A small masked image model, trained from scratch.
Model: 48-pixel images, encoder arch vit, encoder norm layernorm, encoder activation gelu_tanh, encoder layers 8, encoder width 384, decoder layers 4.
Training: muon at rate 0.0052, batches of 256.
Data: trained on rendered scenes of toy objects such as cars, trees, mugs and chairs, 48750 training examples, 71.4 epochs.
Rows from block 2 of the encoder of a small masked image model, named by matrix and row number. Rows with one number belong to one neuron. Each number is 500 + 40 x the weight over its row's rms, rounded and kept within 0 to 999. All counts start at 0. Numbers have three digits each. After the name is the row's rms in percent of the matrix's.
After each neuron's rows are labels from the 100 images, of 14848, where the neuron reaches its highest value: "lies over" is the class under the peak. Only what is clearly more common there than usual is listed. The data: rendered scenes of toy objects such as cars, trees, mugs and chairs.
# fc1: MLP up (encoder.blocks.2.mlp.fc1.weight, 1152x384), inputs 256-383
# fc2: MLP down (encoder.blocks.2.mlp.fc2.weight, 384x1152, transposed), outputs 256-383

fc1.112 089:480479520480530507496541456510551517557627537560513518510542542525446437519500537527529412514371437487554493390546518505439404477563542448549515512472479396512551495496487571478531441482545537502435446523567487494471535449519471489512442494423521491458520500446473510497417545501428481559500475521422465416507556500554472517520517463524543478522492509497481502460519512539498476492494
fc2.112 091:561494508488549497567502564495521499492508577531449500585532508420516510550523494476518526490526579481548523505541509561496487457454561518442535446463517663518510495516424487482622555484511473401488483499494508468467464561525432488473501486559447539510484540445546476503487471476505424560534446459550450528437478545501523488531569485502496532442569551516392491508491442540518433535485
lies over: hammer

fc1.727 081:511515549511455480511508476580414505460544476526507493470574523472489527490566519517466438440524452492551534480497551522438454568585519488433534532460485532483464482537495519492471542503486562379486363497473575551507467523540505488515462493495457575486462548479513435478553540445556487503542492525455464484483482540539488464484447472495442546474490533566569489474491474472451490544499
fc2.727 081:496496538427495534458491475465537507483540420548556508524475537547476460544539493483551537554514551483534494567540470446553523451460433541575471532520461530531466474431556502488497432528473481509476502473515504500502557511503454440565526520464463467482524482493502477499559494450396508513469498497535475588482459499554489527504526503471480532449459504541468453478488429507464567474462
lies over: flower

fc1.537 073:492586469550481521482423488543509473426458486513455526474510524560476499464485410577450510446531462541537531556478508444524526562586443561469476598412454552496447520485531493464490480493513527464509503434454538505495570514592497481488510505403509565519415510524461482477515482415488479473472507523408404557467427455495432600521544498543447489478453524542560531544462515440452535535373
fc2.537 084:534537578434457526511573538508521425509510463494568530512513488493477437615493528467457507514459461479536452530460480524537494529503484530529481473542456459436576498544448455479492443496410464446435451466483487469503445497462551578545429536535514475538507527450436498460477502493446577512537541495569457442484495516423552487432550451464522598485625523439471470470525542521540553494562
lies over: tree

fc1.377 108:488485469483555517500539556452449549521508497575508535504461457545462521461422506471599501537529518506573529547471498514485508491467448575490518512504463425505481498503534511519554467515524500551482566512537468551532408500490463478558443559526433520503447507515525513536469509501526487434535385516531522476512535490532517497567501520508505473470482497505512461479486456511539503422470
fc2.377 104:458513504518530511492542487531534465468477535459473562467439460476534475473527484519381471538589491540469422416507495574534416499480574490527458500494471558525535551555474492539464520468460463515526497524521575530475524507508423511475517444485443538483596519442436573467487533501504457466547544504442520548450443522498495428529489414521578532430559473511472567517511597521529466522474
lies over: hammer

fc1.178 114:483486484509493563505510480482472466442486498546579532487478498496587511463562485529442512507480437472489461510514521446550561540527581597507527513498565485471491409448484556549475517563530553457429489492504480530532411390495520498458509464483461472421450521488480519514484503525443548508548422491446541571561465536528465435471559475473440525508494530471516488580588475449467535530470
fc2.178 140:506462387492588463455489434519567519499470532502455510577511523540497567476438544513565520500459508530452504549390472450483487487511459431458521569465515466508454550470524448500519466426429490518557462464487557522525596539473485468484525505571519470476519541558525515488528543449442468427500522581530542476499545496540505553396500537526584477463437457505485480426488564562504580498508
lies over: barrel

fc1.392 081:437457510464505576441526532484503521525527441529527503416443546415525502473445430452494517539495527463532490512486520419560509519436494531495516478502523546514442521485502484482568492438494555516561552521518472461486531405509540509521495502510470547499518468479480503577456485571519513506601422472457572459476496521499500530494448481515450503448501500528444493501449546525515497559540
fc2.392 080:543511430582550439446506532515547471549513508486623493485495472556488479557538476526486490457518475494370502472546503619515487504473486455531523423452485506484497492475530523511469459506466462454507503488407469452567513460459531488436503483511477396557566551494521509410468531453470501555523482497494469454546530477519575522488548447512501542515412482500488408575451525545505505502471
lies over: flower

fc1.252 085:488496469502501543467546497525494538484435557578507500434496475496498495497537480503532480526452501414492481472517499494500523472516533531459500534523470475560453485442447510404582517524527576535506435511536476453439549490483466480481451614444523464556461461479511496574423499470478448507519463481483526466530468509507507501532511494521486475492590460470526527495516498520493460529481
fc2.252 084:578486521449556483585469514499571536619558504457531463524571567467454473543558403455422493483411472486543562496466607520550534474479470503506530446496539502450504499514506515447530420481541466516535541553437556469484487469473512422541536470555485527549498465479502475475467478483484570475511537569491463474550546489512570542513534498473549472512418533512478495465509461538506561509484
lies over: ice cream

fc1.277 095:472486532538530595495503561535491526495481490493507543454481490477485488507488577499551501501546511527485482497495503491515518478469503472579477471485540514488459538493480521515473454452499452360516438537470420504470503492496510507477462465523506514469429498502516491484480493453497470586519482419511529501523462427417456472504479498548523509533461571493521512504601475467529575531499
fc2.277 096:531457462440513495510451423466473493481513537520480477523423545545444465462467494471449469496451397469476532530508510499494491450528471526460517553477471478519501517501541500513524544497510476561480566487506511487526543498512450504472490500507416443443567543489469537505473470549485496365467549588518501450496523502461493537439472472481488499478468448548452542487501513500499583421535
lies over: barrel

fc1.605 091:523606500451486443480457465601499546590505521521442486500444428484544453430457493410521408472502511432513561525451524558576466437531465523525517546464442462498434473498469468497554547476521483503436498476502526482480498523572442484467501430499496502512436476563472483527477514521487510520478587439502497524506540468517565517537529455451506499476522532570504486521505545500512477537547
fc2.605 102:479415448516482537553480560473436487438481512463499449531528506500480508459543435560510539516497542516511525480563511473475501546509493490476521457534594457460540506562550473480585507458485528507429482507511531485518469471479438573512469504517536557462418434463558489497472479503529413522556396490459535519478541453464498504520549523533555442493571457443568470469574469557510403485514
lies over: hammer